A small audio captioner, trained from scratch: decoder width 256, 26041 training examples.
Rows from block 8 of the audio encoder of a small audio captioner, named by matrix and row number. Rows with one number belong to one neuron. Each number is 200 + 40 x the weight over its row's rms, rounded and kept within 0 to 999. All counts start at 0.
After each neuron's rows are labels from the 100 clips, of 14976, where the neuron reaches its highest value: "strongest on" is what is common among them. Only what is clearly more common there than usual is listed. The data: drum patterns on synthesised drum kits. In brackets: how many of the 100.
# fc1: MLP up (encoder.blocks.8.mlp.fc1.weight, 1024x256), inputs 128-255
# fc2: MLP down (encoder.blocks.8.mlp.fc2.weight, 256x1024, transposed), outputs 128-255

fc1.304,222,228,256,133,250,230,262,238,184,174,145,246,140,154,256,266,159,183,197,229,197,282,160,177,258,129,240,179,198,209,227,224,259,194,229,184,159,123,218,175,115,159,162,173,216,175,242,199,144,232,202,235,205,136,124,233,228,192,247,202,248,198,182,182,140,181,182,181,234,249,192,188,243,192,243,194,166,219,219,175,193,170,294,191,179,212,177,245,164,183,134,185,179,207,204,152,220,209,203,189,214,185,165,200,192,180,154,245,243,190,217,240,197,172,266,206,242,195,136,226,194,135,243,217,268,204,158,146
fc2.304,184,230,216,221,154,175,167,188,160,258,167,223,200,243,206,273,229,203,224,226,188,170,173,204,164,224,158,225,179,204,62,229,161,194,211,233,209,195,184,194,260,208,219,234,256,253,240,162,272,181,201,221,228,210,221,243,229,203,224,190,249,199,273,164,176,217,167,199,211,265,232,153,175,259,209,153,158,286,167,254,178,223,247,228,204,204,219,203,228,126,152,334,139,199,168,160,228,107,195,170,181,173,266,192,190,196,208,247,278,204,192,151,163,205,170,211,182,173,289,209,147,201,228,154,230,267,211,158
strongest on: muffled (low-pass) (58); white noise (34)

fc1.597,209,213,166,189,270,176,212,275,233,179,162,191,177,299,238,192,180,184,238,245,230,250,215,306,170,214,105,210,125,193,220,167,251,254,179,189,102,193,205,170,153,199,189,168,198,230,227,246,203,178,248,209,169,224,139,187,219,184,149,194,177,237,223,148,219,179,173,156,203,216,146,238,230,189,161,158,119,300,224,172,152,253,229,243,192,255,214,193,277,159,167,173,272,286,234,154,288,174,212,262,204,95,215,119,184,176,203,256,204,231,144,202,162,177,155,167,138,226,142,212,206,176,275,243,236,193,190,173
fc2.597,204,133,158,137,201,192,149,213,238,185,173,189,206,234,163,221,174,133,212,253,250,184,251,270,176,221,150,169,186,133,186,225,126,175,201,197,168,152,229,161,214,181,169,167,160,225,179,237,268,211,237,191,233,173,120,202,127,206,141,175,167,200,148,190,266,212,144,152,220,226,171,257,190,237,172,234,141,211,159,197,159,225,225,243,197,259,286,247,250,171,242,202,187,279,228,174,232,145,205,154,126,211,147,195,160,155,230,191,182,172,266,207,165,173,247,217,192,181,249,140,199,236,302,151,209,256,167,205
strongest on: muffled (low-pass) (100); white noise (65); pink noise (25)

fc1.205,203,237,247,222,127,171,239,247,238,150,218,221,152,176,216,219,248,232,187,213,175,217,224,221,212,158,135,193,211,262,227,188,135,254,245,229,150,281,151,159,138,216,234,187,175,219,227,286,235,193,206,191,172,143,151,239,244,135,303,155,272,208,225,214,157,222,197,243,146,221,234,153,244,178,218,209,220,197,183,210,189,150,200,176,241,157,131,217,207,258,150,176,226,245,236,223,204,248,229,228,179,176,227,208,201,213,160,216,257,224,152,233,180,209,163,166,269,200,170,172,228,206,115,241,294,165,174,207
fc2.205,243,111,178,208,173,114,200,199,204,195,187,179,202,174,196,269,143,199,158,174,162,162,206,227,179,266,246,100,236,220,218,228,207,140,181,221,254,265,211,175,261,268,215,221,186,247,157,225,184,165,192,245,223,164,304,86,231,193,242,237,132,160,249,187,260,161,201,200,178,203,205,204,266,252,203,267,237,126,148,179,218,204,167,229,144,245,178,251,190,187,155,183,148,164,106,113,231,191,177,200,169,216,252,195,231,242,132,167,240,205,246,207,232,164,151,177,264,188,268,200,203,162,157,168,240,195,215,192
strongest on: clap (90); breakbeat (42)

fc1.647,213,285,213,231,175,154,171,238,164,151,209,239,155,239,256,289,184,211,242,178,164,202,189,197,246,218,186,183,171,175,269,230,211,181,198,170,198,253,157,236,204,154,282,243,143,178,251,206,255,176,189,233,227,133,257,170,231,192,224,207,168,199,292,162,153,214,212,187,150,214,209,208,205,207,225,238,193,251,146,157,206,107,236,228,177,255,229,230,179,262,148,164,253,214,134,165,186,139,122,198,150,157,179,170,148,140,203,214,229,247,164,248,266,262,100,236,248,123,219,167,230,163,248,167,227,258,225,139
fc2.647,254,203,123,240,175,166,263,180,229,282,214,144,168,197,211,247,209,145,176,204,206,200,202,261,205,200,208,169,182,148,178,147,227,156,140,185,235,191,199,254,264,251,251,158,206,334,147,182,227,191,127,242,280,287,237,199,252,185,223,220,270,225,218,201,187,199,197,250,133,169,149,182,268,158,195,173,235,162,219,241,265,216,218,212,204,236,221,178,99,219,273,221,227,128,157,235,230,234,142,236,240,175,170,167,218,271,177,227,232,216,249,169,211,222,160,185,140,196,187,170,200,214,246,204,219,169,253,186
strongest on: clap (99); shaker (90)

fc1.643,239,196,201,270,230,192,193,250,179,200,243,246,151,308,293,196,186,217,239,264,231,138,209,242,222,200,136,243,152,170,276,208,155,180,144,205,236,147,183,228,186,233,167,200,178,164,316,163,215,250,205,264,167,147,111,187,204,196,237,210,156,226,201,225,269,292,210,237,121,150,209,171,134,241,207,186,253,220,242,200,175,258,170,255,131,247,232,192,241,184,217,153,252,257,183,204,237,240,212,172,170,199,205,217,237,311,210,188,247,266,237,234,196,130,213,192,222,192,190,245,177,192,226,160,197,275,187,122
fc2.643,172,114,193,245,214,147,281,249,239,231,262,148,172,256,249,250,102,200,261,196,264,165,272,260,181,170,139,213,184,141,181,251,137,218,166,191,294,189,203,202,124,224,193,197,260,176,179,197,254,189,237,221,176,168,145,153,177,227,255,169,183,247,147,180,202,211,211,251,156,171,149,159,196,210,164,135,197,171,232,244,162,239,167,201,232,187,215,240,245,186,177,209,214,232,201,207,240,289,178,127,203,210,155,229,190,240,180,280,155,187,188,190,151,167,163,238,223,231,201,169,171,207,248,255,184,139,168,222
strongest on: muffled (low-pass) (100); quiet level (100)

fc1.551,158,284,203,161,267,238,166,249,150,233,227,187,238,241,202,225,183,197,157,266,167,233,207,208,280,179,189,238,204,249,230,191,229,179,149,278,218,218,214,227,142,129,248,199,281,221,272,214,259,203,188,217,227,172,151,229,197,256,223,263,180,192,180,200,211,180,178,204,210,215,212,218,260,232,212,173,158,244,174,259,177,276,202,190,206,295,198,263,163,197,177,178,133,181,203,238,200,273,184,169,228,158,169,192,249,227,172,145,172,171,212,190,161,216,213,181,206,179,172,234,220,157,279,200,255,204,283,221
fc2.551,184,229,186,245,150,176,207,228,177,138,237,170,208,190,142,250,160,201,184,240,203,233,250,243,262,242,228,200,152,289,185,181,185,225,241,178,164,273,168,215,180,225,264,189,230,182,199,225,277,163,246,152,201,236,134,222,197,176,228,179,206,214,260,230,218,216,172,184,289,185,214,220,222,165,182,267,154,267,147,199,168,289,177,213,316,202,171,132,240,144,254,124,147,234,233,188,165,181,236,169,182,248,130,151,155,141,203,247,237,210,212,219,255,176,207,166,222,190,132,189,189,240,249,123,255,146,244,193
strongest on: clap (82); march (71)

fc1.490,197,205,237,144,189,196,217,213,230,180,225,236,170,186,206,162,182,84,158,251,244,249,196,274,163,149,246,147,181,243,227,195,242,179,173,167,128,197,243,216,145,138,178,127,212,171,207,249,210,231,154,187,298,221,127,197,209,197,170,138,230,176,132,185,193,217,196,168,172,206,245,136,205,158,240,205,228,216,182,214,239,279,201,196,198,173,190,179,179,193,260,167,168,235,225,294,254,235,260,185,152,221,229,169,248,222,200,159,155,149,224,284,245,175,204,283,257,207,116,209,152,180,138,169,239,168,275,157
fc2.490,180,173,167,196,227,166,160,169,257,206,131,228,142,176,171,235,210,198,188,205,149,219,195,275,131,218,198,231,247,218,235,156,209,170,203,195,200,221,296,178,204,132,190,212,191,181,249,213,205,214,201,198,232,228,222,185,176,223,212,182,170,172,225,198,141,204,165,66,130,288,277,175,253,217,270,188,247,181,138,135,192,212,238,249,193,214,261,250,257,182,235,151,142,238,256,202,248,211,201,183,152,182,252,192,191,216,213,106,199,227,181,280,225,203,249,192,190,204,191,268,159,178,214,149,307,227,246,209
strongest on: high tom (65); low tom (41); ride cymbal (38)

fc1.474,191,223,263,202,244,209,198,254,148,150,173,218,158,186,278,245,125,162,145,264,193,243,232,164,220,170,238,212,172,230,238,229,201,130,213,188,162,221,207,215,155,144,177,138,215,199,203,224,178,255,226,217,219,200,128,228,184,230,197,209,207,147,199,177,137,202,171,181,156,194,157,182,257,167,220,192,181,162,185,232,184,193,203,264,189,277,243,259,169,271,127,170,214,214,251,142,210,182,236,181,217,191,183,205,186,239,163,230,190,142,211,215,170,182,231,212,250,150,84,245,246,161,238,195,204,179,172,137
fc2.474,188,241,238,227,98,279,180,149,193,208,132,182,246,233,196,280,234,242,158,193,108,150,186,219,223,266,169,245,172,164,98,192,181,196,213,146,219,210,158,140,308,205,203,217,226,155,262,173,223,244,195,229,169,141,174,259,219,173,191,166,211,228,270,172,248,234,200,223,232,178,271,165,165,230,195,201,220,290,166,236,231,200,206,194,190,187,189,262,242,173,122,296,224,232,214,183,178,158,219,181,189,175,195,172,215,156,236,270,251,236,249,187,193,236,222,180,155,185,274,199,188,248,207,150,238,199,170,218
strongest on: muffled (low-pass) (29)

fc1.321,161,234,200,120,153,162,197,149,148,147,200,275,170,162,145,137,218,85,156,203,162,202,180,257,166,194,250,225,235,254,206,167,220,195,186,144,142,188,161,267,197,208,108,171,149,144,195,245,130,159,179,264,244,156,156,191,243,201,204,93,167,205,247,188,190,188,257,194,249,170,238,156,157,223,196,174,227,199,162,154,211,153,142,207,178,155,214,205,213,172,278,170,179,163,205,274,226,197,186,149,118,183,238,166,210,222,204,155,151,148,158,204,255,162,181,241,244,196,222,192,244,234,184,235,238,216,147,168
fc2.321,165,184,186,213,167,155,178,225,227,148,171,259,205,196,234,265,198,215,138,191,203,282,113,207,193,267,252,271,210,242,230,226,222,253,114,160,186,210,233,259,285,146,206,240,220,164,214,252,261,178,176,223,274,220,253,171,226,224,171,172,196,197,231,157,155,174,163,124,166,241,251,197,155,239,254,187,285,274,170,164,199,150,196,220,246,282,244,157,245,141,159,164,218,203,203,233,158,194,190,202,254,208,291,151,214,186,246,215,147,213,205,211,206,154,200,195,218,259,225,186,183,213,136,178,290,153,226,195
strongest on: high tom (78); low tom (34)

fc1.487,268,185,172,178,274,154,202,246,241,162,155,179,238,260,262,223,189,182,213,303,223,221,192,240,190,197,169,232,178,174,240,216,193,218,168,187,133,131,227,188,114,197,171,202,167,196,245,213,200,163,227,237,183,174,135,178,232,183,175,201,192,148,193,154,216,181,265,173,172,184,163,240,212,207,181,149,150,243,259,167,155,213,211,232,187,239,268,131,234,142,169,170,198,189,122,162,234,172,233,233,177,202,197,191,161,185,198,248,240,218,158,221,174,163,178,183,198,194,157,202,197,154,260,216,280,226,250,209
fc2.487,222,174,173,209,232,257,195,274,245,184,188,161,251,158,178,231,154,167,208,222,208,120,218,181,181,181,189,207,216,136,183,265,159,174,192,175,204,122,217,196,153,190,139,225,142,258,214,251,253,210,181,176,168,149,137,154,173,255,157,180,220,161,175,142,256,200,221,130,216,142,204,210,214,265,220,166,169,239,184,225,164,212,273,211,174,187,230,270,178,155,161,239,225,269,241,183,225,168,157,146,84,233,148,190,282,148,179,245,231,205,206,275,136,161,256,204,195,203,257,122,176,202,230,209,187,232,165,189
strongest on: muffled (low-pass) (100); white noise (65); pink noise (34)

fc1.756,193,173,146,169,95,166,223,234,271,195,255,262,233,203,136,248,170,210,136,229,168,202,238,220,161,207,199,244,185,159,212,235,162,256,214,200,229,226,204,211,204,160,244,253,316,204,185,230,271,146,218,220,243,130,279,189,171,166,190,233,181,262,134,231,164,200,210,271,222,161,159,182,243,159,179,127,196,217,152,228,163,169,251,126,124,165,183,212,205,155,180,190,246,125,156,188,264,252,193,133,283,221,252,229,241,195,220,190,135,148,248,226,147,228,262,207,254,210,161,187,244,220,201,154,266,188,208,164
fc2.756,211,215,186,242,207,208,268,220,236,229,212,168,223,219,174,178,172,234,233,204,212,185,192,191,200,223,212,188,224,159,135,207,260,218,193,198,205,188,233,182,217,238,187,256,164,157,208,143,225,195,242,184,165,190,216,139,196,198,201,272,167,263,172,175,191,215,203,200,200,197,212,205,205,194,202,201,213,200,177,220,224,204,249,221,205,171,233,207,197,201,180,571,267,149,226,179,190,162,238,205,195,262,190,247,188,201,220,185,191,208,242,211,161,220,245,196,150,192,193,204,175,207,208,203,188,195,232,205
strongest on: muffled (low-pass) (64); march (34)

fc1.573,134,186,292,222,208,126,231,194,202,163,200,251,164,145,206,208,202,191,159,260,148,206,166,200,176,138,196,218,210,258,232,203,206,124,238,113,160,136,192,253,242,187,208,175,229,157,191,208,196,206,215,267,226,190,188,154,231,179,183,175,177,207,193,170,158,181,267,175,171,175,230,136,200,172,242,167,259,170,283,208,237,171,193,249,217,208,179,233,140,113,200,184,236,215,134,247,218,225,189,180,182,78,184,169,163,278,187,170,182,192,189,207,196,139,185,292,171,225,140,230,217,185,172,195,161,194,189,184
fc2.573,232,224,194,196,173,138,161,203,201,191,202,199,125,212,215,178,141,152,146,196,138,320,238,279,172,256,229,234,264,172,189,221,204,166,176,190,152,303,236,232,234,194,219,196,257,191,245,260,228,137,150,252,214,179,235,186,156,264,186,206,205,132,248,182,179,199,150,150,129,235,217,194,243,220,126,282,211,239,186,180,177,193,174,264,164,208,258,149,221,183,216,191,184,130,224,259,272,200,229,241,184,208,174,171,168,253,258,187,171,218,223,232,172,205,198,206,189,253,211,221,205,151,211,217,268,230,253,193
strongest on: high tom (83)